From a checkpoint of a small contrastive audio-text model: text encoder width 128.
Rows from block 3 of the audio encoder of a small contrastive audio-text model, named by matrix and row number. Each number is 128 + 32 x the weight over its row's rms, rounded and kept within 0 to 255. All counts start at 0. Numbers have three digits each.
Before each channel's rows are labels from the 100 clips, of 14848, where the channel reaches its highest value: "loudest band" is the band of the loudest frequency at the time of the peak. Only what is clearly more common there than usual is listed. The data: struck, bounced, scraped and rolled objects made by modal synthesis. In brackets: how many of the 100.
# conv: pointwise conv (encoder.blocks.3.conv.weight, 192x192x1), inputs 0-191

loudest band: 2000 to 4000 Hz (37); 4000 to 8000 Hz (32)
conv.57:068135176061138111157160204183118159175136122158134132111147126085101127148072144094155193082115135146113111138149097123168132125175146143142104105097126071154160117166149068166162150153140140087173136153108072132119123116144115055090119181164075081161125096138108119136087125060125135120132115137097134153150141127118197160167090120066177099118127149135232089124107106052094122122165180140126119122119053126123129151081060081088086147141143104098115137113130154164120130151147087142134130145180124131124161118167182191137156155082116088150091155143105133090148166131085141087

loudest band: 4000 to 8000 Hz (69)
conv.151:118127100119124110128112197104084163083119156087068115119178145143102083167100154137185098116109134143129074109121068132186153082127078123163166100100112123152119153092111095162126123118115147157128133147094102087135145168121192061221147162091146146149177121114215124090137115120106125161143099110121093153101178121199125141142120119112133079125132119152108147178119144097105095084087104146178126180079097090093086157156129119110120119145148193105127100088081095173151124120136131138109128123089117162154147140142128120112180139088097201111053182059097082066073144164156145121

loudest band: 2000 to 4000 Hz (35)
conv.33:087111233195161141111112088120140108139154177096125115139155133117099120153125114123112174143106070125086147116117064129135126159096113090139141115135129124122098106142121144036108102074175143079133116088147112078123131048114145123104116108088140074136073156181133122129145104146057107208172117122143131119099110094136122100061174120199105136127082129111160129150136145152111122103034118117119146112096106159065159096124151134137129108143111138169118111172138113113077138170163148095117115163116120151118109170081096126147073110070178122105076091101101054152130066122102190093

loudest band: 500 to 1000 Hz (66)
conv.28:102108168113177165149109089100176135124154070125202089175145093126149121148112128207118105144161127128104099120185107105178145121166166100120121132063083124148124120142153159134114097146045087165138083086058103136119075103172097113054095117107148091104117172126109133157109117114095073143142126163082117121129098168147093093119103101074120170102140091151144164130116122151151102103109162129167145168117093162135120120150140114120084087170116098171151092159116207100146153115122154118104099142171082082204148082089109197081131067096125179147187121176097128080117121108099137109

loudest band: 250 to 500 Hz (43)
conv.110:115103068111160157109138124100083087102104135120109154158133121140168127113178160113145129191168142144119119123103139110160096123112094191081125179159135113112107111100151118140150057168155136167155044134096084144129164117230091115073153092188165120137148053101154182060168128102125042136135105158116098145174120121101135123087132159109138087144128122099149073162165106097119175193155105099122112199129134129116122106106115159222132120118124100162103164161109145113176168122088120082105161091112124101146132140129141170135096122128106132144118121085138100093146182139048090171

loudest band: 1000 to 2000 Hz (25)
conv.163:160127097093070116117071155087155142093100164102146136171109098177115138128131125054101138133152185153143171163120152142101152163155131096146083071134161128165067213139119196173148107133186118148070151112126085123175155149117132142113190082122065137121173168112060116119102130137122135133189140112107167145087127132180142132111103069150117147127141132114128143080140123124143117116081133136142182113167100189148173134139073116050177084112087089106145164085082088163137155089171173152161116114158152086153189142096128131132110142148188171153159112155193099124079110116131138128

loudest band: 4000 to 8000 Hz (51)
conv.120:086096080108122097157189139100143118149129119131037166120154145143136111160129068056115108127159141076115096124066088146125150096073161120179094175089179118100176148123138124132108151128169143086096151121157140180159084106135145144123158170098125099131149109155147138088125106191136092124175116133138144127127121129136127123122032052162138138155128100080137131049176101155148139096115104136136175113092060089096181139138099096161134142114111138061133127112157158109154154187174125155107126155104107132147115132124128117144123187130193107169091129074063099098064080094146163065

loudest band: 500 to 1000 Hz (56)
conv.61:200113114151113157122087156101177164117100120125151154155096129103140129166078120151108118157175168122105116138109141175131133122125136130173075162095134129116115130086120121085190094135154069102173146107126112086143233094151155145119144172108130091129100091159084149154124112117138086187095101153106141130139135155144088208079199163117181187153174088207147138145086195109102141124122117216071125071108116141128142056137137080135124116094126145152124116131145086098156154123126129129109158133123140083193163116136135147074111136136142051101171065081135118122104145103145171100

loudest band: 4000 to 8000 Hz (48); 2000 to 4000 Hz (28)
conv.73:134190150114122093118114169164130090188090123127139110116161170111179143147146145091073130130128102138127131103130130114137133122100185114170098172148149196097125081112108147120168109128127128057161109098182179141148142108137152146229161226169173166166128125122150169192172201123160158051124146125122164131094115148112126088171062100173127124167146139142085137120129135131117089145130149131163137129094091083134112131131124115155159104111082110122090158137156141039191092167145125091160108151073129119112166196144119157147135134121113121070151116080177071130155070123108142157

loudest band: 500 to 1000 Hz (45)
conv.161:135190104136186096228089129133161092126102134118145119193147162121148161122158131119104173158123097122097103127124112157169123123120105111168193147105160150143129085121090115148131118100091131120134124159136159163097134147146101114155104240109152103163148118179123192148216148149209136243141163133124173131069119098113127094163081121152176169183156117155096125142199154135122121150133131157123099147095089114143110117176144110165165165130124133109096117090170152084203132210125124107105120077098115115159101134182140148126102108158123138110130118151085112122140101142076150126

loudest band: 250 to 500 Hz (47); 1000 to 2000 Hz (26)
conv.185:128116150112118097113153113175246142145081134164156146179099130131172104085072110074107135155108168166125075116125119132162096141153093062103131116172138132156116138127077067132099127142130186154113168102154116114146118110177110157151137111035146087142136134160147138125141187100123119117105144136072067094115171167148148089113138117073147099085083108134075105133102071051084163121136111121098087110104091108164090167124113102095104141140131121181152080098129116174134159136121087172130087148112152106061104108165126101134133073113117116132142066098043121173183080132129115110

loudest band: 500 to 1000 Hz (58)
conv.36:161167121128146128051140135124142223136086151103119119111064138136140209101134185188143136165162138168070122107167111120144133085097128122099117092165161166082174146119163149133120103116154131169122138087097141122104150121095097113126112101111119111110116121098127119073113058154147174114066171046148208111149094184122104089126081125147142142165087101134104181099118129093107140086151123119128100109159193134132083162174177158091100065106154178114091175147066114138105149112121098141102161147087157204156086074151137140092128149136126159148138096086125165139148132163077142122

loudest band: 4000 to 8000 Hz (39); 2000 to 4000 Hz (26)
conv.37:122092183055081108082100210172120134130071146139133111114148140158163126076140149141163084175131140146067128110105126145115136147162001133114154147129089165115113144145152119102156171099143121123156150127173088116120150103098060108066114121145123155108083074120115133112126176184125156085072139143109129120163079132076083121087110148138142097117116155117127157103058112160104111193094130158149116133155106153150123164116132117146132115177099114107075109083129135088158123042125111157152188131084105175140105088097115161120093094078128069170041138108110105139108094126139131161

loudest band: 4000 to 8000 Hz (54)
conv.76:118171171061164090144081090165133155076160141103122098097146134072056203118160167156072120140149105115115129133092141156144158165154162125169172159128104101145184136152075144151141075185157070138149131095097137086132093119150145093104115109096124116075177168131089110181118119186084149121179153162160099175174152140115176125157132104139105091127116144130157086093151150122053119066169123168151165117133100101143102089191132174133176088149142153134178113120136107137144140176126111138151145130103119072136143075120087087142140124137069081139118162102111122078111137165118100035

loudest band: 1000 to 2000 Hz (30)
conv.20:147208105165135126139163108048088119111124138136133141087111164221076121073145132043178140139133167084088164130140187161079151171173135107158078154169156116128100157135122116118116135135104107045116137143136098128102130167110163150197147134106159073128170096130094155107104094142112129103162167136162167129106085087124159068080112130121167123127111178096140138168221132076128152130171124120093194114140134143137185084138084100156140142145120179150116155210174120139140130122156172147158106147135096103119106112164153140159131152136153144152168125160177123144132161141189147090

loudest band: 500 to 1000 Hz (49)
conv.126:151088109105148129153164163139168070088201162067072098106135082066125095195067089108130075122164158119098100161130114082096159075134160090115136127196091110063120121083085120111125164141167139195114155135127145172148122136118081123170116132116109189099139129124151138113125121110157164161135120150114075089119073122124117143135161199169088123075161112137134098124130117162100111105140114062146056139125116163101115195149138086171160117058130179084101156086090108057106125147115147117125100166165105083130136174166114144110110152064115127101149127152142078154141093162135123148

loudest band: 500 to 1000 Hz (45)
conv.141:124101170110117146142185180109088136131213107158144095104127068146118142138182121123113172128105146157234133124144138101098139120134076114224120140079116154130138222156115087066175148138107148135145191164081180089112134146141146119159057131139138179069163130127111165075067133106114121098085117126134084110157109148136133138082136139077132174149125139132161090138141139084083095129153096114175157133162097168131139102145093120185122156143181115104146068114131105121110109125132152153104125126086079091091119083082136172150158081080143111183103148141161138131157136107118085081

loudest band: 250 to 500 Hz (43)
conv.122:115108128138132143109110138144174120061159121116088154174121073168112115150129145105089092050120135136156141110130151092148130140127155115093113149094145134192118156160143091187110071120171138156140165134100131097134200134148202157145154114082131090101115096167142114098075076123131024169058126171142139123078125129163127133177121110088158102166151091190114169193124156105180151156120106072131135132094087107136101086102145146132129123125109155120103138156082214113140129114175108122110130158135124160119146115151107048108091165119112149138151074153110078194144147037094103106

loudest band: 500 to 1000 Hz (60)
conv.175:191119138112166193113093089163148160137150144133135122165180094154113166158080178190175087192191119156130096079092148087101136135127102113163117203128127104112086132134130108084115183114115145183166157120129182196118153135151160165096123112120163143132122158142112135167140110135156137093083133189138132143181083147108118130124138127085188141105137152107119157133130120131123127103138111000106145133152135132153167140106167134090128152134143140128125199152083110164121146122156111110202181099078098100164129102083166099116127129128179127150124088113128137159113126108081158107

loudest band: 4000 to 8000 Hz (26)
conv.79:101142021098102116152191163140135149158109145119147108124106147130138135128125127095159095166114113187185121090144095176143124156156101150165077117188106132159170112109150080154153125153098148163184144083082148180105167120169172174147049198128044100104094132126155049134091158138107178135167124165096162123161190101156092090129152128108140072139099096119045101117135110092116093133118086090133063166122062129085113189113103132144136139153156125133109099101080148186103140093170052135148121141118134116141128074135132138088132152122149150131117120105123137137152130107117082139

loudest band: 250 to 500 Hz (40)
conv.12:129110156146099107083104136122186081087160123101131094145105154135143100144122090133158125123151086107136110061155170069160158135086139085099150064141140162184109121111106103161129139059117110127114152106121092177166106122134182115108185083145102101162122137162061110158061139153125166133146000114084107166161077114133154140110123106167121161164130181125116105100164145104150173139141104181108155153077166119167132067171082127135081072107121136090128157099123144170112139176069127143128148184109135185126155060129140193148123126171109104148135090104142151109123113161144142111

loudest band: 500 to 1000 Hz (74)
conv.115:098158179094117124061087182166087119108108159079146102133121113115116185124131124189178079121156134165141136128082135129085124108112136169119133119108126106164069097140097153136121220125096148147089031114078176115137145124130138122078107093087110138200142136157131164196111147154183035116142127133155107149132141144086097204151126114135255118119164155137102124157108116106097150061139124086132153149097081125153104110144104125086125108132138110122109100131139131133147217097094118102172142187103091135130127150082142160165107126139111143150152102142113089117151099166131161157

loudest band: 4000 to 8000 Hz (76)
conv.83:101112084184068121143186171112133084114120138120091123129202183107122168197109152110174083110086139116108089125158108134140189138175135076136086150137115105129080144131147168170095098087139133126094151078112132212110181109131220092199118129118117111127159172132162100096108174163115132133105137123105097120102114113124198051127139124140106137167134116088104108162085174156124114150127131138134101179089122087099137157159096152165104106119093121118127084144050165154115132117187148152098084166164161136098141178107162189183159112120127131148152092053177118094129109133128099118

loudest band: 500 to 1000 Hz (65)
conv.153:170092104139120141086115097138079136131123146147106120128106159125132158151200119172129109214180144154082104128138110120139134152164164136122118162143116094118121150121073111140123107085163110146144140111108154115120115105201103107113076107135173100163141128130112101141187098130157107079123119098121090210167160058077130146128107129170139115133150066115130160107096161132115167171157099182174128067154126103042117139151148147177093142004123115150115124128094189119113133122067135128144138137121118119153185139093105030129081128080188178114135080084108139170121142160077124135

loudest band: 1000 to 2000 Hz (25)
conv.150:133164133155114103144151123062175127117179135142172172104142064170151108113044138124132124126108095145131154089108150125137150107155196144149134118142181155092144168075116126151206147133105142092100160139090134130158178138125111077154113134110072171138143197191164146125059109113155169161155103148109114071109139109121145126065132102165165145129092113134168184154159129126107137129133147125114141130085081166093137155137167149114113207104095159116078142139147161098071178167071167149102134122203095087139171099153135071117109131118196172149146101097141118177133102179136196161

loudest band: 1000 to 2000 Hz (25)
conv.144:121184165180093174136102097122111137144161179104081116118086112132133133103146090165124123095158157127123120132176113148076148106114136111141142161057151119130124099000129101128078071126095162093148109144116168174056131112111126116116103168066142105115121165071131153117141136192151136152120120129150144141114143150144109137146090155115104149099158123115125205110136197134111061138188110200150089166193133151161148103154157127131193173149086118122129155127106041123115125196133125123105141128129125067125116124144161127153096137112139101153103165142063074122112180169142051107

loudest band: 500 to 1000 Hz (45)
conv.4:162144142166044134130179106129167136082143170132181109060075132154079150112143121112147107114188184151058108113120055134112128126153135122050068160126255095127114120147147162173140147082145136125136139148131132175152155128147154098159172083148115071115134082120138160121114111193130136071113170139129099130132097145143105131164084107172140138152109141094140133117116114171161110164095181127111129140114115152096173124090124148096224132111089092194114135150120148083102139153118157109150135139149140133124192150122137165146117110087209180187106142148130108150145115154143121095

loudest band: 250 to 500 Hz (40)
conv.169:150142122118134111109124166221164169059118081103107122172182079022139079109116119160165126126178160085132118137159105129135118166144086095123126084030097097122085104125109083088060083127087089072181118085153130128082078122133158124096146072144098113128157113134095122095056122074141131099123120126105111103167106106134102108146186115099129112142125101147085106102087145130088117134180112043092131119103070098130120133115168129098140113091102133138168165114079113212168129138137132122089100113083104181123174167119130110139108121118080148122149124137108136124089110176148130122

loudest band: 250 to 500 Hz (44)
conv.78:086109115051137139099108094092129147101150144080135106171174115068142133111153149146104178126112127120133116200135084151115146041172081136094110142121152074094119128182134098128134137113109142181048150147118197108166135152113129146117097086111148210099100140120150130134166136137096106077108123104095143134129141066129133078078165121114080095093099137104106119119126095167139094167115098131118162156083122119129131173099103206178088119108141110180193137166101135066109132131105073123072160114117099149127163154043120142122136132099135136069079134104107055142136070133142060142

loudest band: 4000 to 8000 Hz (37)
conv.190:082125123123128154087143096116097165128177183157155165114104097120093084160125117109083077144133133163166118137104084146093159050121112117137124134127149092159113119097169128135175189122083075148123119135113148116105192137135113098172100128115106065118150129132126113124105110100140111113149106117112139129117136128131197059064113100140127087188160075157152119150156102195126100161151125094123088143130112154170137182138164092183120105126141111171119109133099193075198112074138145111143167190111195150125100087103137147149170117122178143078171205132125128079100003105104127120

loudest band: 500 to 1000 Hz (53)
conv.111:133146134115151142155117184102066063130108130115105028140044157122130157153153086174147127166144120113126137124133133034150115140138118155127115149182163130146081158130062121153098122125080143109118164138197151128125104147206152158191092126131125160169127144093148136103181096126145138115094040135143107191161144120114127088152107165122114115119115158147161113127137140109159156178094139079144143096123135141098137178151096129128139119029143156111137129115097144172133130097140139143217155166137108066136142132097189023174125110174135104102115076127115122134133141147075151137

loudest band: 250 to 500 Hz (51)
conv.158:102122118185137100123129119117164064117100140121113057152098082129132060174150073137169141153143158113153113121136141176192128118127176127127133193120102121194068135135059092179119080166126167154147138122042129148136108145172109205093167137147118108120112083118116123207100044138111071174186134154145083158088134151123111091133094102141076151116152126122110141099137174121148111089132113085124113144117154121161118149118065108111176115156130081165125068122180182091141143118121129131142089139183113148106134130166106178172137074060113134134160173163135082093097095111112117121

loudest band: 1000 to 2000 Hz (25)
conv.93:121145132123119137141129092158138121146152119085087158141067089110111177118145090095115135130140180109137158123149155079140165110099112121198158080100151149137121176106071097121112132063176118117121160110141141087116115187139177138098079110064134089046151163140107173164095113109142133135100144148177163082136158160082120184120146100127152155168121120137157099071063106091112106105093142132172149119143204212063161112124119112111094084092140122157116085089112140095083105152094171103145122140175108110078084073105163140132149139116144106069109088152208109144167112072114095071

loudest band: 250 to 500 Hz (55)
conv.89:152186109131197129095119093053086142115094150068107092115180131130159170177171104154110100112093200136133084079145133097150158150111138115102153128100107164105149144153210116130177234153173122132162099128095118169152092142171145097129195102097194097159142134145110112141153111186126127109109105126160149138130133097112120137107147118099113110167140127169124172148181126133102152090122117134158143166102112107096146138151091121136130087120108133159176018087121147192183167117105141111179126164147116137166126096122132255113103103142150136141126141131123146129106079097143126160

loudest band: 500 to 1000 Hz (63)
conv.181:178099156101090144084153106121113093153127110126146162176131116120113131158179183204060141140155148108144153121157168090147111098098123124077147114122114149143090143064098104124136068111180139090183168100100125079145183171154204101147153102128147141083123149148070107038081086115103114154040120121124166213143151137138114124157142183141015161165177144155144108132170171124105075116121135112151127110152139123089098139148126159146130124093130148153168152131127156176133119112160131177076095122100157095123122162167152129125147195161126092151139076124102147102143119136094151099

loudest band: 500 to 1000 Hz (55)
conv.116:162109125142136209152156144090155075119128143094116093083144113155124098141142139115113117124143168081100120193093137082071124104162080141229117102117129106112158191093111109146055149145132113120159115143142160197081134191167129115095171150106050088175160101141134109163124116099138123099104101159133130158103088074145176072101174101122109087146088134139138141081125140161136108189168146092163135115130153113106140139159182087171185128183125095083144146147133134063093146101137106084126185072128079130054138137078107099095069148152092178141120120148141145127158108116145109124

loudest band: 1000 to 2000 Hz (42); 2000 to 4000 Hz (36)
conv.6:137104150130159094220141135092105116129145150214056132115114114119130130100101103106127000080134117153133113140133127112085118126176128127166167131152104182126149124122177110146121135128125154029146127150117155208148124067127107096153147078079115171114106123112111129095109120142170130135107138148128102128107095168113110146112006129129132182151143180112150128100137110143128150166148165111161135113119114134079112126085148130098110089119105114113087159021148111121098157141135116169135126167152140126188122160078165097085116105108135140130140152126147136148134127137146204110

loudest band: 250 to 500 Hz (44)
conv.90:135196133175177126107143133145104149152094149141213145106146142131142106065141127153156093159077171106135135055149088147143093128121255168079153139159087121134102064133137084152168115119138140095102137103161082087154102210128111137113105101070183123126116122153147115138170107078046081118123146105075161119122172101109157090067122074089109118182101138116155115143119128136108109132128134102025119143155133138111090157144117063152081156179178114118086138143132104139124114182110101118128137143146143148128159132135058166137120167083150135096154159141121104123141119110162121118

loudest band: 4000 to 8000 Hz (38); 2000 to 4000 Hz (31)
conv.95:138151160129119141157158117137156153160124065010165102107149160119103103141118136152113153089110095035175113131160109102185152121149111151117202113144160174093147136107143124166003133148128119087126114095074113145199173056132123114182096153072102159106125093129137148118132089107123159092167137117108141140157095097108145093112155143114130128171153122145102105116157107128161173171131183119136156115142155126152141140255132115105083109110121123129120110097145131136148121135155119029136096155130104104121149121136099094103125152141121112132131144135072148070183078123129125076

loudest band: 4000 to 8000 Hz (54)
conv.123:110097136127141101131178138129136165143094192149123079126149173113124113185163147126119090096153071116100080132129143151168097156177155085079153166128155106118111074183144152084130171124139156070088135111178167147120167088129104126136129130140105050107132101150120079173077148161057092079159138165099169189160132158155101094131073167135120094107153090086144116095142177090175137169133138163110127167142070121114096111163123113134105111153115177125111116114118143198162105149170135119223051148159080127089174104094146144144201148110146084145121127159129171135162087144095165114

loudest band: 2000 to 4000 Hz (39)
conv.104:134110084106157122116112146178112117146123024097147152114141107135139111148127108091094103091105126134148104090130129144125132108086073117087187162151170165160142088121105162173032141126164128182135113108178150093217123163145115173066134129156171133154074145160148116093168122107133149177118140114136153115161154134140094065145159124106179150085142061146077112164118075134094153114109155135178165122105100107137100123158228136114108131118115149138148178173116113114144141127166134016133136112122117102113140170150193139102140084148117159167153147135088138148119076192095174130

loudest band: 4000 to 8000 Hz (63)
conv.92:108141088089126135109149154205120135147142157170141148163175170112161147158142144105093111142135146109131174138107085101103139036211101141115103108140146165095134139097108114158117121190177133169115183099133060183129173107134142166073082111095096154130112122124094086154087151168137137200098147151104158122175141183128192150148143119169098084154165177115115158131155199118086089132150148166177132155099130125093101146162132084169135048168147084106140141141128164112136100107152066114164150139133182143095187161149125099113112135165106127089135150139083160066137075185149120111

loudest band: 1000 to 2000 Hz (26)
conv.176:157117153173080147119082112144147132136098094123150134098110115145127098108093133115131083131115148135104163196080114118136113123134122124087180182140196110155105121123149117157116158162165151111105127106102130100209092146130152125166098063131165162090169161170105132172110127128167129113214116066163168164115134179171133110139141133115126136095103063166101165109066156143091087181058124146128152154108223146074180128134095111115145132111097133091107159100091160165130103108112140137177111131152117108163157036078134097113087082125156161102092103110198147097117134126160066062

loudest band: 1000 to 2000 Hz (35); 2000 to 4000 Hz (29)
conv.41:113115022127158129144129151137149122114139113097088105143130084083132138083142091162115087068145066115102086126179130117164138120117044146203061134091130155051115097116138079149143116125171100132119090082087167168117140180133112137091126185061114158109148148120139115182107111078092126136074108186132108145142122161122101134113086116106105136086131060095079170081109101137120098167127137109155091096090069157114145066157127140100080122103186143154150144160124066133142102112141138140130126127094133095078069159117101116084141085109093143065139105134118141148150091137100151202

loudest band: 4000 to 8000 Hz (41)
conv.136:148072146104074139138151088130127153161101130131140129103099127100130166171169148115114167133159081143065118098151142158100096129111066116136144156147046108122159135113127224097065148115145136129145113061145098148165101150174123133068108114122184142108121117096126139125169146098106124156086113131092203159089127116173187187096081092159111125128118102093170070098106092145150128152096136109142175162122108126142136116127149105118128133125107106169129131236162108070148128155088137098157128105184097124089136111151156121177116129191144135097122128128110071086086255124129121113

loudest band: 250 to 500 Hz (42)
conv.101:140121104188128082081134167132239047097153113120132070125124099102156067174134114073083167144155130059156122159116165139103114159112142133137114173142108120140108138165117128137071123095162173107120127147129154155145064106146106206138135124159107133137138061110109134173109086137129075174154152147123120197080132120147135115132079150105106144090193092097136137160121150122105115129136162135134148152137131108044105121151066094158123161125098122133193103130176141133150153154129142135194127125118137178117130164199165068189160083058158125139134145105103112136097118074182158131

loudest band: 4000 to 8000 Hz (75)
conv.154:145096185088146151154183149098132173078126129146103127147176119121123137154140119127112040152131117098069080121172095157172133103084080148127167172130148125105139092165117154174141158148054139120143174145111092146115060134116163146175092145074146081125108162134109127164132157148076099161144084176131154095127091142082047116161091166189135152047104157124099114148101125117134121139123115095148059135121116117113138151153124047117140097118154112120192128130145070130102190101127065162145175129174111206075108097145100084141118122150125157101136162091105081127150086168101144104

loudest band: 1000 to 2000 Hz (27)
conv.121:131159099157061147164141123109135156097091110118112154097133063137122122163157092127095124154098126114100158047121151150100115088051096097130130164155096118138123137152165108100087153113053138120156114111125114154128128103109174143137137192090069084147133114148165149111083134156103204125136117092195094165099163135117098121106123171151131120070093077126123115135114135125093157106118095133095130135129160173173144194163138085144071127169134084086085121156120152123122073124110185134146123053116120152116057108122173201088126162115126173064199161187205160143118118173113118109

loudest band: 4000 to 8000 Hz (47); 2000 to 4000 Hz (29)
conv.105:096138190205136153105138226167110122138087150115069133120100160172092112176155116126137074118131113169119120098128112149239094127161205158064090131137157160122129099138162067103174146108179137098118158155145148135129127124164140127204096187134116127131170097164100099084126131059110116095116115176120144089102145126113112111111117073104116065161099111133201144152172085161122101113112182151124073114114161155084084104157128121113109112140083106097083111155153135123145104104142132134096146128136121147126112144102107192087156117112128130078165166101083098186158135132119182174

loudest band: 500 to 1000 Hz (57)
conv.98:127093154129137123087087100127169155122126130110163041143050082157161136114197155144114119138124147165129115144154118084206110157146178128125118180139124130160114153118134123052109129137153157151175146131119132155138112115166094058075147150127114101105100158114132178126095039117116177128073100153150179128176115187151128104149112092162075158124137112099143076140110084118116118124174130117155177098141144133145135144164109137143164065117164174130104206148010115121154107117106156124049148155167164119126156183170157109135113158143096146112149120136132089090102135134102127207

loudest band: 1000 to 2000 Hz (31)
conv.10:143145197207112214113078083135154107145118126113104113080160124157102109128155151138071103139152182086103160118097123160151110088097129128139141141121120143136140111157082168202155107105080146137116108158132064078130162214086110148094127112091115073145143145163104132121135123136144135103167084108147089144127106141142167153086138143066107141083119104102123139168176128037097119102080105034084165075112177165146177103156123105167121154131158145137106126149142152160098154168136148072144088124147133147161159083157079115136066141103175115075115147146194160103133109146140174114

loudest band: 250 to 500 Hz (54)
conv.132:117172158089144106142122127138079119104117129132111163111117147134159148154114151096111137142104124111127126125184121075107118120126119186157134181000131140119138118111146113095143057142126056133094074128159154113096088120083188116149134083086105131156124181030154110140113043143183154125123090106117184107137106189173144148077160059123098178112119128084113151115100124123117129118177132144126116159142125148137096099150151139104124145156124164120087219122113101170118115145125099128160097162122121198102125130174163164130119133116091169149099214138124076167124115159152142138

loudest band: 4000 to 8000 Hz (60)
conv.19:139162160050130118026089189132088176139081091123141108128118109107127135171194160096104050115086116146134110141155181120158103145210155144146148084143148168144086152125182136093165123109142130091111130061199110152122116053145110130169114158048082114133146123104097105120058123129166140115141143150129112090120123105063108102097087116098104097144145113120179083136102125155142111163122134153183163143132122100104115102175101136164090091139121132142098136147092158131154170128181083148122170139144137165079164173114086138126168159061155116120085179106112077124130156164108115093

loudest band: 2000 to 4000 Hz (25)
conv.174:153143083174167091064143160110125152131096192091140165141167114111167136121154132153109099159111108141110154077142164091185146136086100153190131106172048153097154150113092119095172135151124129117153125123091142160138139141175145137194137214044172174102097099111127089118141101172071115094157144144160108135153129141108109172120127167115109151098147120110123185125180130113084091137187143117081119154096122079099095149150152168143010142182141139107122124100122107122140093082089056153159068169121088172137141125169106099113173107109076135117064119132142143144122101095125121145

loudest band: 4000 to 8000 Hz (53)
conv.167:110134146061164111096150176148132092118128138088097101116168118086139106169163127110124093135101126113139114129097140207156179168179142091137111167105106120219091103114056126173100103105048132139132104115123132133095212160159115112196146115105123115154115113123135156174102083133138056135122110147147185170134149125159103143088143163133093177176133114095182093137110160147122068134123155255122120114169135146102153096139061131141106107077158146134144119135139094149144127099159098154122145159149145072158156119109145094171129131178153120134143127163147068088165055138092121163

loudest band: 1000 to 2000 Hz (34)
conv.191:157136199124073145094115117084114128058101129151090145134094140094136125156106136104116149142184146067132109152135106105101128173175206108096107155166218111083154113087098105125131106051087118107137109050122134133096129094125147146158150136103074196146137096116177135158121131083068140126120115103091123119132136066115135096155174079122154125135139123120135162155115147179125106117061079154104124154102068161096142146120143124153137145156141130191144143120180136081109124200131142101140191116143146194098130127092122099098055114078172167146119137157089054130090138182140178125

loudest band: 2000 to 4000 Hz (25)
conv.168:150109154154173097104119116194130105170134129128153112109111162141103123198134159121182217109206129107128118128118160122131092147147067114103154127121068179154120106118074169144052144094099100092114114183145114117183122128146112087117135142075123105156155179128160157108157125102115124091103143136170114135127131103118172158091075162145079153123173216101113178150108144076084096118146153144122125171134105155139153108180163183148165181124161116199094150214120126147145162129134169137143135117113187135153132162183159149137170125197143124156138135166121145109117183135172209143

loudest band: 4000 to 8000 Hz (79)
conv.99:139128066069163169162192172153130132102211124107093173163128184054141139184096116132104150107134123112188128132111133105112207103111121097110120161123095128142152134113075108176122071133131107160179140110127143207139144087197096142098134116148102078140075092129093042085174166043181134127105132169118133130138142150130137161167135153108116158172158132099132128186148121185134096112094130140106131134137104163128089138144129113123103081071098133091117158153104183134142108116178158137066120134077104136079087074099147143157132168130116132111083147143170178147116096111098136167

loudest band: 500 to 1000 Hz (46)
conv.44:154125180124044120111133104089118146084139092152139106091132153171109125099142125150176211173162109134125162141140100161137124105047066173146102129182147113127166119106138105100126127079128154175142138183135178104171128178139151075143169192148130150145119146087135155073132160147136151073106136104183120117111143174163085118148086147120140104107196135156129154142074107079171113140157125174186150133137135161152151189132095137152185134153168158158186139091137116134150100178133169107173109141104146127156124180125145209114168154153175098141122195144174171145135167129139099057

loudest band: 4000 to 8000 Hz (58)
conv.147:094095112161166159099159117155089084105123117159134141100094067103197105061157086140109154082119138135106146161145078080166148135104094119115143139099100152142127100078132069120119074142081114122135073125110118132147138155137129082110128125143111083088107171136122178143155107132108095148050137087135176062124124158137059167127137122108124167104156158127137152109150085134153151083139207195090103143127119119132084091183158168106068090091109186186127145157138125202125124111120108111123136193105108111103086078144104128061139134124137057153110142139128140154164082226119087149